{"spec_augment": false, "final_lr_fraction": 0.1, "warmup_steps": 260}
Rows from block 5 of the audio encoder, named by matrix and row number. Rows with one number belong to one channel. Each number is 500 + 40 x the weight over the matrix's rms, rounded and kept within 0 to 999. All counts start at 0. Numbers have three digits each.
# convs0: first width-9 conv (encoder.blocks.5.convs.0.weight, 288x288x9), inputs 20-29, a 9 kernel for each
# convs1: second width-9 conv (encoder.blocks.5.convs.1.weight, 288x288x9, transposed), outputs 20-29, a 9 kernel for each
convs0.67:425455456447494524544513469500561501560576551490509504506508537558610562528528526496516489475485509481504535509468586579497443490467492462471522554527490465471517486486509511491528535541508447477524516554557533543515470444441505497492498535530413381398466505482479495482
convs1.67:496506540501456434488536505507535520481468495521514431438485476446456492512520504564595545597567488485509534551533548558509538495486480394391418462415392422459428520495489503485493512492537506501525533452442513519480508513525518525522503556536466449426472452479460418445
convs0.68:515510516529504493497506506407438466460453475480422442488474489507504482477490525486510515504549559580579581521535513483488513519516467521550551547536530533555547509515482488503514536539549509477491513490489490506487524504485469463492495508516539561552522478486532588580
convs1.68:487499502493525554565592590471488496511478493519562544530541536538511532498455451554538558559526534542529515543537525518501513541565571524513518513519501500491515473480478505480490475485442554553556550546537547533541502501489474485490504486510463480481466461469471475463
convs0.69:413424439472484469463473455496501489521489465472509489576580537500503502513503470497505490514523536530528572426432496504492521535550545403435463491515503477497526524550510511513539522564539441451438507536515510506508450479519557543514518478456457462461471511492480465462
convs1.69:467499518527523551541527477500533554539495491460503487453506486471472447430454492438455495515494452445447436492467467508501497493502476453460495505515500522474449515516526528531577547526571541520506511534558559558581498456427480493466436429464575600568519528514501520517
convs0.70:535527543528512542529489486501410434478459496456495521496527517546552438502548545499477479498526450452464508442489550558518505597542555450499495526555511495544517488452421440460395399469460570529496494507517476489517419427423439448458488471465471515497511545511499512490
convs1.70:486557542539503546556511522488526537506498421452455544465492471476508539538465530556532498556510506524512563480483509488485493451483484503463465463426466512481482564512492508455409466548535509460441489483427454507506527532487477511434440421401448530545525469505489482510
convs0.71:444478492522540520514530499527518502499514526476487574503480459445442476480465415530566528531524513522485469515459425510509497463424484568540494492523528531550523525563549509515517503506522515512486513513494507532531520568570521518568572477485532558506477479467445439383
convs1.71:465461480465484499507500528471494533502443417447453459507489512530485465476511520431448481508510495523498444444452479502467468457472468486489500483468477484504503539523478437428452492503492517494511536490484507489469375352460537553525516510477599569562531487487532504453
convs0.72:540537525534537529539547580579502464532497429432458477455511531525520519505492495609544538499482459386370445490492478486459507476441481489473502494548557527496488470500499455451491526570557516498473476503505483502555434416512525514507503554496404473522529517541558546547
convs1.72:513527499483483439389426416514497512486480550529504494541553484449454479489553544493439473597529500491492462559536533484443476501507539501468511515492482530563533542518469501495539567490500547545533525529531520473462446497509503473456470583527479483502495484486475496533
convs0.73:516484486476460449463476502516490488458462447479448436462473506557551556530546531487475485501483403447481489473489533543544558571550539498524532510487497494509520477491485473516519490503526503527519469460461456494512504485469459469474474451472495496488491508530499522544
convs1.73:625638637614651642646622613503506506466500530506482494482534544514504516513503493528528483457478498476458478491478472467454498511492504492510527535518496499488521515477486500526525541544495562571557489499518518521539581583595566537551532508493544536527544588499468468489
convs0.74:518508452468482516502485484518485468489515563578513542504514528535557483505533544406493500499533531528506442490544519485507460464430433509490501493504542527550559532501481428413488474490527557525469502504561510463484425452441477471522474516551420441477476463471498504511
convs1.74:515479471498484533545505519520543520492459463491535543511437388432484523519490523517515500522469495475500495487511485451463406462511537454455412395497488526518465526527604604502495573610581489497499476499466494510489527498486478497512458458445521553514494458489498522479
convs0.75:545498471476491502523492479502496537552472499452521524510531505483458431525515503468460494501486439482524504531531510492451501515424454565537535490512477464447427461447441428481485460457426487475473477518518514462422505447437467485490534461476512531481494573533512508510
convs1.75:499513516513514534525513539511551520476456491466430510564562496473482542556538520552556522477477511478453419454485502470472491490480500498517529555499526477458497504532501522526454520555551546570500483492513504521475469488476500494544518495438567526503562547474471510523
convs0.76:473466467461464505514483441468522559537519518524525561481458472491485513473461480466501447415421479525555476542591558582560517503509489453458475534571565529535526513472465462456521536501490525482515560554572560559546473481459461481486485478521451473466463467505497454431
convs1.76:485432430503466441449465455470485491488472479488458486530508502479474496499483500521479502490451471491448443486492464445431434435447407461530509464444427460485502499528494529553545527564547485523508457442460484399395555564541566568506470407431558529510515510529521558534
convs0.77:497460467435456453505542543480513497497455490473483476500505531535507509459482491558551498475492512424433495483486499515589529492421463487497526548568549517519539498513508537475498516497505480446434422456480553559550457486459487446461500506469531522503496482442557543465
convs1.77:466490484558539494497458461523558532530516482477424504495497455450465496477524531453567502473487491496476468501479470498514453513484456498495521481483482518585564518551560557514511562481459550552562543547538545556555504481445437517525467445487456560519514458470496494545
convs0.78:489511482474455456479477479500524528544524522493494494465433446431449419397396366523549540502465478499539517505558527553558568509582540521508536532556531509497514526487523554503503501520504541545550540553602589521526502484477495490507545553596491469453467449456486507529
convs1.78:489489504477482507538504476411449455485475501503427398456452474471489481467450465514551537514488468495471524503488493445427454441445472523492460457432436471473531451477471500494527512501518570540503501493511486500546505486476490489473507504504430416424427469496469460482
convs0.79:515485473457485480451424412484551531549534490466445414484490478483495548524427382533468461479457467472490508442490493500526484492510597440431433452489483499512521490465460494509489484447537499492497445452466465445471512473502524511532501507411546474471518527512502504464
convs1.79:464470500476509477505551597544508484482485465428468470530471452473452511517508519509489499479500501468433413528524451423481505534539547491495494482498474470496494544570565521539513444457481441474469443443509526517537427441451482497527530531508597527528580580551509503529
convs0.80:513534537527497499507528511578554536520493490518523510507510494498492506479484489564569540525554520463469490548525504565567585592574574475458476492484464473510512506488488489494494534555604444453477474479505514533508510483482478498484523555608491475484495462453464503560
convs1.80:476465488509470449479479460499507488503521504539527464491499512543561536518534523479475488523519495521514554472440469477495522514503503451515491456452479490520467455452450481469468466469478467450441443443462473489505542524549531529532492470451528510498521500508536590629
convs0.81:524535520493559600580564545422435410480419401450422499501489511527487531570560492472503510509464437544545530451485493521516505496484497517458490443481497527474442487489474413553557480454482596559545471460506464457451498435514462509520490524465467427506450518506529535510
convs1.81:525541542518503507487501458544500534468525592547554512525475434450398526475504480537480438437442549472487419451528581531532530519478496457443471438480454500504411500501484455498445517486474518569534443509499489468465485463504533488496519586524554507481531559545502482495
convs0.82:525526516524520495485481482491484492503512535530545505475464460445437430442433438544547548540540557563553548438448460492519488480474478534531524532530521517475436511517532546515523515521496531559553541531476448455455490485516519484501497462462428444472489466429400385372
convs1.82:440446450452474508539565558453476467462477477462460456553546538536538514509509497422439440474474481506532511464477484491504477433442458478465448464476480489483479490523509487482492511518521491504509502517511514502483477453458483475449447414402612628615565550551548553524
convs0.83:519531512511526529535537536530529547523530530557550544466479467428425412444462455507517530522525477462450406522530524540517521525547596586591590581555526492493497484471478519534545530504495480447437471501499519521536518495481505535532509510483513470432470520526529532505
convs1.83:475494501473513521525514483386464506478455443452431378538531514505476491504488474465481462473420432443464454545500509467455451488500514490483487499490499499472489539585592571561527538554579533535529524472461519505524532485455414437459451444443520540555581581571567567567
convs0.84:548515508486463497463503535549504534511524448474523480368403459483501490538546550473509540578564541508543535434476485453494485478511466512468476449397413503529498483445419418448435472460471570544508487467475486497495497478496536481527550530575456468482518398514506532519
convs1.84:490503468464467476492458453479520469450443460452417489528497529522551544539523547440480494481541520555525544484567501514507490534531615512491499530566580581509530528443453524480498479519502483489475482526532505455481520535540505519504507466427433443480527509477490489517
convs0.85:473504451470454455441458504540573546526558511483544506546512496491513491507500500465507487466433455527541551545548591539535546557549524545522518505473501494446490457573541500458520523569560494513528545563567551545505445525479504479516498497490565560520536543569566523511
convs1.85:507471444447454460488559561585549553459497460455490511536588573499551545555522517457449477452441476543571522438457422423464429464458444464427460448516525536527537409428417463468464417413439445464425383458528515506465529577540518504508530531510471511493474442518490483426
convs0.86:455475469474473477475483499498499483495498519538538537532528515485486489500520495521498501498482474480480476520522505477466484487470455573568552550552550537544562528521528528540528509486463455466468484486493485496506531497478494490497477498514599591547528513520509537528
convs1.86:545532525521527523500483487531510491505495505496512490465484498511520525525513517516494506527510513519518504452455471477464477488497531544556578584601580587570553414422420463453453433428411516548558572580587580577583524491497493485517513523531455481495511508504497509515
convs0.87:496480501519525537500479499471525558546532552546515526505517519535519514540550497516481470480489496530504487474509499519480447462503507540565566576571522491500498548534546540547534459422459561542524533528508489524544489448489499528537487464497438473469511533520481487479
convs1.87:533523508520503510474449443577555539519501482493480444526485483474492553554531535550510483461496510503523522459447462458486489458454482428422452449419432430445462504544518492473452445449444496477476477452409412441479484492474506524531503470456565547543518539522500520505
convs0.88:537611588576559548542510550520519541558515515512518500542536518541520443445509547555557478430496546495488453529535514504492496477521574506499516529521474511470440505474502446457539574523473457453462485485516466468410398426488437468473521560586444471532497500437480483497
convs1.88:495519532535535514501536571483436498458474446466499475437467508513474473495524512473485500489506532496510497455474484516525519490432439507476483496477495454463475577602562549530452506535513511488478489511408447462454480464488499493492461484521497535544487463480502552539
convs0.89:512501470467453460536564566557532536467471503499424423520514522516494503429442492574601541534527490433441462539514482474491487485500523513580575540547549547488460452420449476488506513567514445449493472502535526500471487450453467499503480420408561504507505502478509475428
convs1.89:514486505538540497477466464553544512519505474449420440558525457475499479470456435422460446434498511456476434544550523484445478478456419515432460471514535557565546570559544552555548614583611646598559536524517513526528551479440455429447438443463473517513482523531530523538
convs0.90:449463532498559590576563560458575508544533528546542583456444475471513525544559561474496511501488500521521542505543515513485473423463435479469472494497486486519431509483435482467506515478516495447498437481481507538547466512498534507482516526567479460428472457445457518485
convs1.90:491543529523490474470427460501541526491471521486460518526479485465505480532531527688607549527511556508480474469471513601520504448531518458464454457489504434413472518511538523547554510572538488469497516538531491466401522513489536579488508477439473536534493459512530541544
convs0.91:517542533510505478457463451531553529508477504485510557476477502503535547515525518530548548535523531565568590506487491510502491488466479582542540534551539543520528534575553530506424433475506441445501519547484486455441423480456504529528493503530433471482477501520504507532
convs1.91:449432455413472484516483480457466462500471508495447469476468457437435441457439446438423447453434463467429456455470515448483499507492465524483475466453465476484535523506481500535570525497552455480476492496555557485473437468488485484495497431414600571562551557500535609581
convs0.92:517504492494520529551547544485514549487458494475447489498486474510498511546555539446465447443470446453469506510527455419489486516510569560559480447457505505452436551533483442457452448523481449435457455443422454455450526489457441458464458497475565530486492507563535510513
convs1.92:549539507524593596588559584483459382450554554491482464611609571588575545552573581569550502529524543517495443476485494478436451460475477523495481502566590549481496540493488522544506468460475510493528520508485504530539529528466468496472515524504505558556573545534533528540
convs0.93:446483473458454513528557581513522549553521481455502505431393386391455464506523528491479513483481454473490450475468509522494440479497452491512510535570525445458420451465488444416430472487494454460435416458504494486505567496495493470519504552513570493471520575517451481460
convs1.93:559527470460469474496533545501528529472498484503531473553546579605558565496515552468490534503510465430446461467495499525569560588538508504532494460449454494496539501547537492498492510514551572551541532540509512476490613603537519522567565503481488507517530540527495543537
convs0.94:411434470497511496486493486464510503512503518555508540514520515491489506529529508567527534538506493479465459540533541517487517531477459605554533530536576559563542560537512487494489502499466510491504497508502502516518511532489476477490476486466601587543518506539528554490
convs1.94:541519504496499512481453441501497482495479487493530490461467469485476441446446465547470477510509513524537494435459477476447451478518547548549556547577578540509517434465484485435439453451434550539565579587575536527542498457489491491519494495491453457462485502485460498512
convs0.95:524522529517500492495512523408445454464469470490493470490497511512505495492491513458456470516531539503506491587590608604591592625644646553553546528538547548545539468483485502518511522519513491495499508507522514485481500511533520540543548549563525532521498481481487482501
convs1.95:492518514501483498503485484522538556552558582580585582514526519516501513519515525503541553540525530529526538426445442456452449451454470515511526530542556542531557465437409412409401410425447548534540536532522521531539492497484492481492479474468506498511520516499510514517
convs0.96:451469467485486499536499524436478439429396405401448474457458477434487491476505502449478486483479464475521525494496493478508551559477538519470481504495495484490436561508466474427452423462496516481455457467466527476469522578506526449456436454427571552519505497492498422423
convs1.96:538536527484520533502455454521503418456487550525489515449484479474496463496441476562540512498545522509461394531530548541514512491544596480478477482546561558520562538521460457390460432448492566530465514528538519558522508470568523544514510496508494486467503527562543554541
convs0.97:463444476494502519554576571538573596502531489415457513484483453428448494488463449527549492477459450447459463499516504499535538526560528441468463496507501486492472457447474463483445450485573477458466498529548551551570507520532477470483490489427559584566549517518532529470
convs1.97:498479499493478500540536554554535499499503502556538515555564542530504489481499543557545518479478485495549531508514489520538520496473488553519525517536564534541544526526543534533499510506508547522536519519496482497503561490482476484483484526536475511526506479460504503553
convs0.98:517529538540531516507519536541507499525535514513533540495512529518493472468504493527551524518526505464438430328330380390394426458481491453414406424468483489486487473485495520546554531543554502507500491491492484497509492472476518539520525537560581571557551554543554551566
convs1.98:525535531505503541556567562479524509476450473494510497508508489496509494462476498442459480493474464474489482508510494499497474410403454516494462466443432436407357546554544533517537577584564459478519522504506509513513449442447444431413429439478507521526505499537562594583
convs0.99:526511471483518520493492452473505502475515495535499544499462484487483495466536533523488494496454517468505549482519466471505497445453480533496528523509520541531487497514460538569542533513485447455453481532523543517448484547509501508501525513433639569556558563536465485398
convs1.99:525564539482487487567462438537475489459554530439525533498495455573549489519504497509461475518512538517470480576554562532511513489473477402429425480442440444443444583499494474486517453526500478448424483464462539556498532547542554544530595521557503456432486549500435450469
convs0.100:460496493475477451449453477526533530560551584589570582381384394393395427409369397506482502494496474492513535508519535539574595541539517533499513504535563582544472508490479507534565584518514506487475470494521522518496499517491502512518535502548485484503512514487504500479
convs1.100:511512516514502488505532508503494503505505538528516521487504504524512529542529490499520527507481496513515538541520487453443462475459485511509509493501488484468475528523475484479471473503488493479485457485492501512507510496515480460466478488511527547542539519503500518509
convs0.101:505517503521540554521497461546557520524520524530519490515539554522500471451481521531564550533535542523465419446454466458493494524553541525482473480510536540529509528504498486481492518538553509477456496538567573553548453475477453487512535549554510498531502502513530534537
convs1.101:520516511512529514540567598483505492463437409405429425522535563568537520536543553419452470460474470490511515545548552545498476481466485474428403393412460501500475485480490507481458487535577456470464485463429416430429528526531501473477475498498454504476463465459475481470
convs0.102:497498501497505494460466473503536530513533524502511499483472474451437433457483526512510475460468471495490498532548572571584534545560550540543546554543524510487481522544560553546584569542511515489474483510531515515538554555570543495496503468487511463436447426391402409433
convs1.102:519556569569567565575553514447460471460462452437436437491514524520499488509511476471492498490463416398416415431431449455451444452448441511531543540551566555533521479501484488478446444455471566575560531534530523513489497505512550538530520498478648641647614585573548530528
convs0.103:510512473489484497498488457471481547596576552510490483512527530520493498499505506509503513537575569511485513511482506503477478503566579533504536520529512511481469575545528535585553499466484536543533510506460444457475471435478527558546518475505434403412443445435455446518
convs1.103:522514499479486495452424415472494510464424455507521494540500424427449444395414433437496522550538493520534546503474512501517484431423487380422460454444456449477504531510498480474475498518497505482493491468460495501490560520522522510508432404424541559547552588578570572539
convs0.104:495480451441468532488535565515536539448448485547488500537511489523556506531490558527431477459499488544543541543514495510474472548578471531529502547575565511491495460451494498496454481517509443470431469481497497472471514541495511452468474509487558550518557551552432531534
convs1.104:488486550553530522434502464511454565484482465503468494517549512490511493502462554462427485461519465486530530490488534455454415475490447566491461529553537533482483508574596467446505476501479578513436473478488527449452524478436528537527500433458516503549564550486434543512
convs0.105:474434397392437505565580584483466503530500445483483468542536524507526523476479500447496484498504514547519478560559517497493471429449477503477492512503498518505488485512544524528480453469503496477484507501483500492493468509524505510490447458457509515482454467514482468468
convs1.105:493504483478471496474474433485496519474415402484526541561555501474440464468485493414430424497508497464488497506486510493470466476456429503447448477512484486554575500483497481516475510535533496483471468500505501523508528504485535526566505468459446459492484457440476512534
convs0.106:539524541520509534566576579498579521484515500475508504435483502520546542534537517556539495495473451471467431501457546506485502489490512477476457470482518558533537464468507515460466520520547460464500447481525539509513524502500514520539512527504449407479525499534584554514
convs1.106:542538495491470435458441494478463536521488451473520475481557562529533499532583545471486513535516546508497505612540529519501538488465460504537485479468488520535514464467464504546511464434435493496450509520487471467488492490510524442483514561533450499543513493505558524460
convs0.107:450434455482507475461515551561561554496516505496498500451455473476492539526562534496468435510511551528513530464470506493526533579498490602569530490479463435453430488487473484498446372451475503517542523531480494502531488508549556482480489498447472493483556574512470540510
convs1.107:528545517473495498527514518442448433475478502496508543516543525497453444455478488506523553528520507491503527487463487489547534483458501514532511463458488484466469567457456517497489498553538545463459493512545460475464524549605600582545522468466445455456485520542514531496
convs0.108:422459446471479483480423437444495524555522499499500570495493516488499529521518509501558559562519489447449456452472499516524517496541521498500527496481483495506524546529524535496510523506500405439454500563556570567544460494479480515514544545505434504516501479489539508505
convs1.108:539531515502479504557510486454421438488508562475464446474467432451443481543542573682623591536539515484475425568555514538527531552535490477505480479481498481493494508507496472506546510540532542520519486526517475527499479476480509501471508522499488527512456479541529473513
convs0.109:464465493539543529478463464592621611555555559531547572495507515520506516525516538465470484500501497495500503530482468487513491493492494573544522513514483486509509529551517538529494494525519521499493505502505545581550481526533504513506503514498467494519522534499510510495
convs1.109:548542518496491502474499519556587561560546529514508470452464491522523527536536549455431416415432445471451445515469453441447434420442412431414433426409430463455467504461467484517524508479457468493500508478490520464456487506528543530547554550504455485473483508493474458489
convs0.110:458497556545492462434442495485447508491474457477511532481501542573561559548615567461483487526488483518447469461450467416472544576526582513548483499482451468480507433445516522458471487496469454483444472527551518536491421437502487472518529522534476528545516470450491535545
convs1.110:594537542551509488503560531483394495505443448488452495526435467480533531510489453529507503474493561542471512486559541607496481448491557479508559544536457443440490533467450462538516531550524474489454479526499482463522492514487549520503498451440491492478432476479526478469
convs0.111:484488466490503481440420445525578556521538505485505531465468446413427450463475499555486449476548548539508484436397432475488502461459485484477466470495505502534513536522534518477528524527505449456444431478488505501510516520503522487469439461466474515522541509475471510494
convs1.111:549559556535549532533506472438489455388413423457489508525554595584565535564558522537522556557486419392389403564552541533574566558560539479494483488456480486457443452465441467481500521528583574547528520492500511513505535484528545534504496536509507525535521521528544564545
convs0.112:456541548495474530567544562559503506521467515559497548475526516577575551550552501542559500480484520528523457512525506533552522513536488581548509469516515542542526474488524493507538508481519505592532493487503457450467522508513510517489478542560496519585498490497530516509
convs1.112:558542489482467448499513515481486517465470449505568545495470455473508497491504480506544513518459501456523502450402517468477443462476526517506459536502551536438527433398446487487493509517505537536540509501502465447522565497539570550485496493582487504506489457493540555471
convs0.113:526521493478503517508493466483493512505483485465469458491489451476501488497510540502501478458500510507536575559532507500490499473510509521532492478476490527507476464421430474510497470449445535526529521531531518474436623580554520505490475472441623575534518473428431446423
convs1.113:451495508509495471493499474494511514503468447468507583534511492525513481480478466469471492515515516518516511520504532499530487506537538454471480482514490461434464524559540506491512493500560492493461446461489505511526505507497512541557549551481550538511523530490476499518
convs0.114:477523528531510495505537541527521451491449451416405424501508499514450460469478472588462473466505530483440468509494520454529507543497485526459515440411471509493449442480532452488484477452487448456497466429436478492510365454507455418439474471393464500586460456487548514501
convs1.114:491527512531488447420435492445462500526509485508539534490498542544541516488522498512479527522493486485516474501510548495484483479469497507526447501523486475470494524488468454498471524575593471489462524515493445469472537495528518492485485523450437446515541520470511507554
convs0.115:531507503502536507452463500546572620559543474479447410497513530533508491507512519530517480480459449408387424501509473481541556477514552467459467489468473471497515520527540452431445466491417467509525453499504496497505555524508488500543520515498548522526556536561537504496
convs1.115:437437445455511504582559531495486500525535485449421465582501492511507488516513497496449429482538471457480518539488481461464453450530550490495471452482508550525474528505439517576525492460487463445410459483462444432497536475464482490481511489470464474508491495523542515534
convs0.116:515533517516466466467489491503502550542497503544531509509526548520485445461461437548555523532494480510512494556504505516515471428493523533443450464492535563548546543559486482470427400440485500506530533499499517492465479462467486499530558564570518509511481509540513499518
convs1.116:547472471455505548527520509565544495514453418462469420504529538520548554517497492425451473485501506458492487393441428462459478409436518436426470470442407442447438585575494520496501522563534465470475482486452489493461525524550562513517473467459484435454464488454461487550
convs0.117:501492513486472481462499498444515480448463484488512557440470461447463486526501483500495487436455461449466462474485505488515522468458424484492497517514547557519479495487464480521569600536518519505535523502515517549545536522523528513533512531533562575589566540529536489451
convs1.117:511484503517497505483464434417459497499464482525554513577550571561516486470475480479463500567542527537530502512510489443448462488483513501495522530516477495476507410461493531497479480522504522533541571522469496533522531517507503501481467451432486468460495483510529515498
convs0.118:479467447471483494477465476518513519514518496489497521412419451462485490499492462469459472479525488482504473470472498504477515525528515499478485499494504509494495480456478477478496475448476547530523530528522500491499495506496513505490483471504511497510531494486498475512
convs1.118:516514522530514521509489483409444410413467507533528537538529531522533508518532503548569555528520493471467450503517515521516548550542540498501511508515509507501504466446435463453451437429441570587598577548534523509497501482509498493504495502500435442463460443447417429423
convs0.119:520532479462483541508503502498521566563522546521541548543542557532503463483521540500496503517550521519506484534505542532524549557517551548583588528494506553570522534493443486540531536546487487494464461500516497469494487471465464458486479502441424463471466454461479532540
convs1.119:533543521497467493545552553454460473472455478466430494542506457484500507509455419520525499432445505473483460469465470449474484513507483553517534507516519496505487476518547587542519542582589505526476442429450432440407474457428417370397418423412582581492510508502501512511
convs0.120:473440427452498511519498494417427462474489509479459456476492513544510483481450455480501504493537581583531542470459489482467466474478492448458470505521512518546545448456445478469482490501497434469451452478479495514567451470492526511478505502503476484480482494533519521531
convs1.120:516513522494485522559562527534497471434477446471472496538560548531502492498517515558561551533502469476449448533557527551535525455404445453454493460453471482484507478454473499520468475503535527487479513507496454511540500507494521513516494506466567556552535517522515477474
convs0.121:506503540560539514510578472437522460531434536491476469509489497503468534463453523451488516450512489518511528497461542491481532467537511505479491469535503485562475507463473524491446485461478549513484484505477468518458506576537430521505496465474545569466449555471445620536
convs1.121:460565513529542521428470488470451495511549555498487515517484473513513506510494524551508477471522578478529495514536510559517482514506530424487520470468499493448429453530533439517555458548518557536577436494475557485453492485535490509572528465523555547486491472457437542508
convs0.122:487522516500476476494503488567526493493505521496506529503505505506492473439434449578565513523528557560545529440462470481482491524484468622615585558551540532522529550561527508504518496507530507507517532523503473455453475471453429462522487475503497509521507519542536505518
convs1.122:407408437427465510497495466440475455466438447462465490494476452437454471477477461429436448473474475477488499493500521473435434451443452524493484510513511501489497571575556555521522521515541549537528537524513517519524468469496502538533509505506536568590564525538548578566
convs0.123:496519522478483471507534559522524520594568538538508494441462464452479523531520496496513495470469464509532544453493480520521484461510501425415452502568587581573612516518521485477523516542535487472492520550547567539526499498526527572543505495517538519512458506532493456488
convs1.123:466462448438408420473527522437480541529554557531477494506517490526510531495475448592585563539508524514514500473473467467479481452433488550522483485467506581605591514507503524499482559526533529505511524507517536551576441441452479477466469510545527502477510495474508486459
convs0.124:518522534549536516506505510554567575582594563546519528485511531539546530540527526463474482492499518517481485422404400431461469462466448407438471494494487485491478533515488508538574554515502545515476472476491521549539506513518518526517524512538480472495497506517523526535
convs1.124:511528537490470470483507486491483514492440427440448454548572584558534514517531535514526528520526512513492495552535516531495500451433408406409413429418422425413428497464460451477471481504516395422437464464446478459461488521549562522498509484442456457448456487486512541546
convs0.125:537540523534495495479474491557515518469527500499556542476476470449451469504540489546533499483474455485532514465419510492533542558534538485481447460463453478486478504470552499480480507505483511483469504501554561532535487468501456451500486486513446389428467456515576543510
convs1.125:504451454482507534582535513512565568499498487492433455549530527550555571544562500462501511511484436389411435538557534489467456501573552443395442498493549552547512537534551504500500551528552508512505536545518504459509410487451495517530504514502556549532514460498559540498
convs0.126:514540546538528494459466467557548482437516547552547541474489513495492520525526593561570520518503497466463481425415494536492438488511585450452479508533541529532509516535491503550567569544529470481451475527557567528547490478476435495514545583577468480454493528523490471505
convs1.126:504510500523500489482461460512484491558509491501494466460515520523504501480531560488513521514509508485494558573459486479491544520513504443452441443409429458477437489449464461470465467453494420464444491478478485462416545599551557504539499450439443475491497497464502552580
convs0.127:516523540529514463452481495524493511538560542541539525443451475518508500435426492527533526481441430424468444523470453494520492521486477455457414441487507465452495446497517499467481456494517479465427445530554562531567489517523531543517488507483525559533507548577500505531
convs1.127:495474501519548543551559549451563539552499409430478486448446411463486499470525469457545558534529536523535610533534522489447463507466507485485494454442483463455467479543556515444429455471497421504484448445479469442503494495527519550511517515504490515461438429462456483454
convs0.128:401413458490474445468468455438513486461529565494445456511490551501541521544545519426485531526543530505494443533524506529491485479509476442464451490467444511543523455480515529471511502516563462454439454480477464478489470521534525547524570466437516475495459486485525498484
convs1.128:553613594520477480531526537511509511528528534533512456491494483443423389428424459503480476505540504459474440536537506536547505501507495418465498486498523497543548511504522481445451462514505479410438400456545536528509562517490501484521514506513471484511508503477452459451
convs0.129:530516509503519523523519519472508501494516503497479520491472460463455443430474473531511479482469480498495504517505512500477477515495519510518519541527519520535503492536541533539543553508515554560560541547556530504491491497515509520510522526530540561581578570540509507481
convs1.129:553573568535527538519492473460479478487446462444454455470480489491482504493493514496471495492552560550530536523488475451464479490473467516494475480477477484483473495479463446418453478481453522489495515534524527519508491507518518527510513536535504488517511503484447449450
convs0.130:440510527535539527574508506479468521444496470427498560504518566491508550562564528464397492554475560497502514463524499444529458511483525538556394486495436523537490478503476518446446500448472487516490488500452505498504486574420535508495489495523600574439498536490534484422
convs1.130:502505513493514553488435496563491503510474544586521494499544533505529462497515486534492492520485577552447553463506466556441434511559474523464492544501510523419526470434570493442533573508479542495571470462505425504498488507476458516468471503475422476443496479461454532506
convs0.131:528556569589557508478478465488494447481486486482508545496480446428479531501447496508492488496510537484484509536538520488504482477520528550571570530498512534523494498531516530518522550551543493523554527526542577566549536556510502530560548563562493474450461491516489498498
convs1.131:483430428458448431446419419410453498482431502563535474434475492495538554536504534532519556551495487483501511561543547537522502504482499548497544578529503521541591484507480521495533520548511505551521513518547573519437478466470460443439502467427542578521452493532538546580
convs0.132:501487467484513506464427462534484514445451494499553512449477527512512491473468452490508508477479459462504530478555541524515463579528557475462557550494478494494467416438524534483517469465440573524452470486508527455513483408479507513522517539560387493488547502487527518511
convs1.132:509502485496494534540560574509485496456536533482475478467484489515482545556527529523455420497565565474459511568506547420438452488502499482499538508477436390410493535493489485490502519492489529482449480493437396444493533510503526495458423427468506505478467460518554510501
convs0.133:488486514504517509533527511460449523529489487447464473520518509494479505420482514491532503532503482517461461487497494455452525531493522498481538505493483486484457508443493503453449468477518534496472478518470505534502530478540488480452473491477549515579545577527493479436
convs1.133:558534537538544488459452466520504484519494510501475491432430430454466498504524474472511473497480491498504489500486503508503485513505497570569567561524490518516521491488536524474498528474533437473465484496520538541480460513482473492496469516471473489464427452468494475479
convs0.134:452455449473531560564488471438459477561533515535513551470514481471489486506514523537535576572584567522496509434442502523454482425475476503532562535506483498497503446482454466472488512515511434438453459514542535548545434518476501499510551552565430492476455479469458454480
convs1.134:483511523503487483462457474456485516473470506472495425424434435469497510543533559681637544538558554488455386519491448522526482493469484471476456483469510499488506528538556575545514511504500513502497496489471453454451473475465492499490496484492457486508487475499510519537
convs0.135:584611564527531490462480513535537433485564512472568540412443428437478500503539525569529510503459454442473488461445501506543525498513502441423463472503517519497502533494496462475503506556531480504528521514531523539583564508496503505525539579620465499440452459488504539503
convs1.135:484480488473512513515466442499468531515489468459465366463486424420526516512526489524522499540496484521558614552517481539517499503440536523520482423459545566563536458466506530451480432458532480509494523528525463445438594579500509532445471472472455438430425423473481523533
convs0.136:448435441456489520522518515566543530524498484436421433541530519529533528515485494532507498489489510541554554564574548508514500524540542445471475470481514541547548498507509503494461431467512413416433452489529539518498513530555538519508455419428574562575556498474452409414
convs1.136:495509490465482509518469455546538537547535502530549557495494501527527509496500491455456462502525502494508487484493491464449444480506518521524517527520488469500508549560516502518502480498526491482450439416438466500483456448464524575584572537482543519530535548531539526546
convs0.137:474461479499521528525532508520503535539536538511488502516517503510469462463493483509514514497494495487495483477510531513526521547534556534518512542536510477481491527497492501537491460485503453429424446455434458494486498483483493501487457483493605580550560526503475528514
convs1.137:507528560569570555503497481426409399446463478494481492539522522517508510493492540530504522533557572553534524444443454439447471514513477539577604609599584585569530456435430458485511495466458509488506488490454462465457527547576581577560550524529458447422429462456474515569
convs0.138:544540546542543546530516507508523533541514486496500496530530534525509488502505501463478491492495478494500499459391393460474491480486548460416412416454466467480505549534498503537522488497533550537530522533534512497483471475490496506471451442466477482485483503502492474507
convs1.138:522526529529506489467464467528529519515528555551565576516541540541539560546521515472460461482459449450468450526495494506515547520509507426464493498486471464492493547511497502529539554561561554549523509520523524512494446478492481466469471462486528512509518530532546529521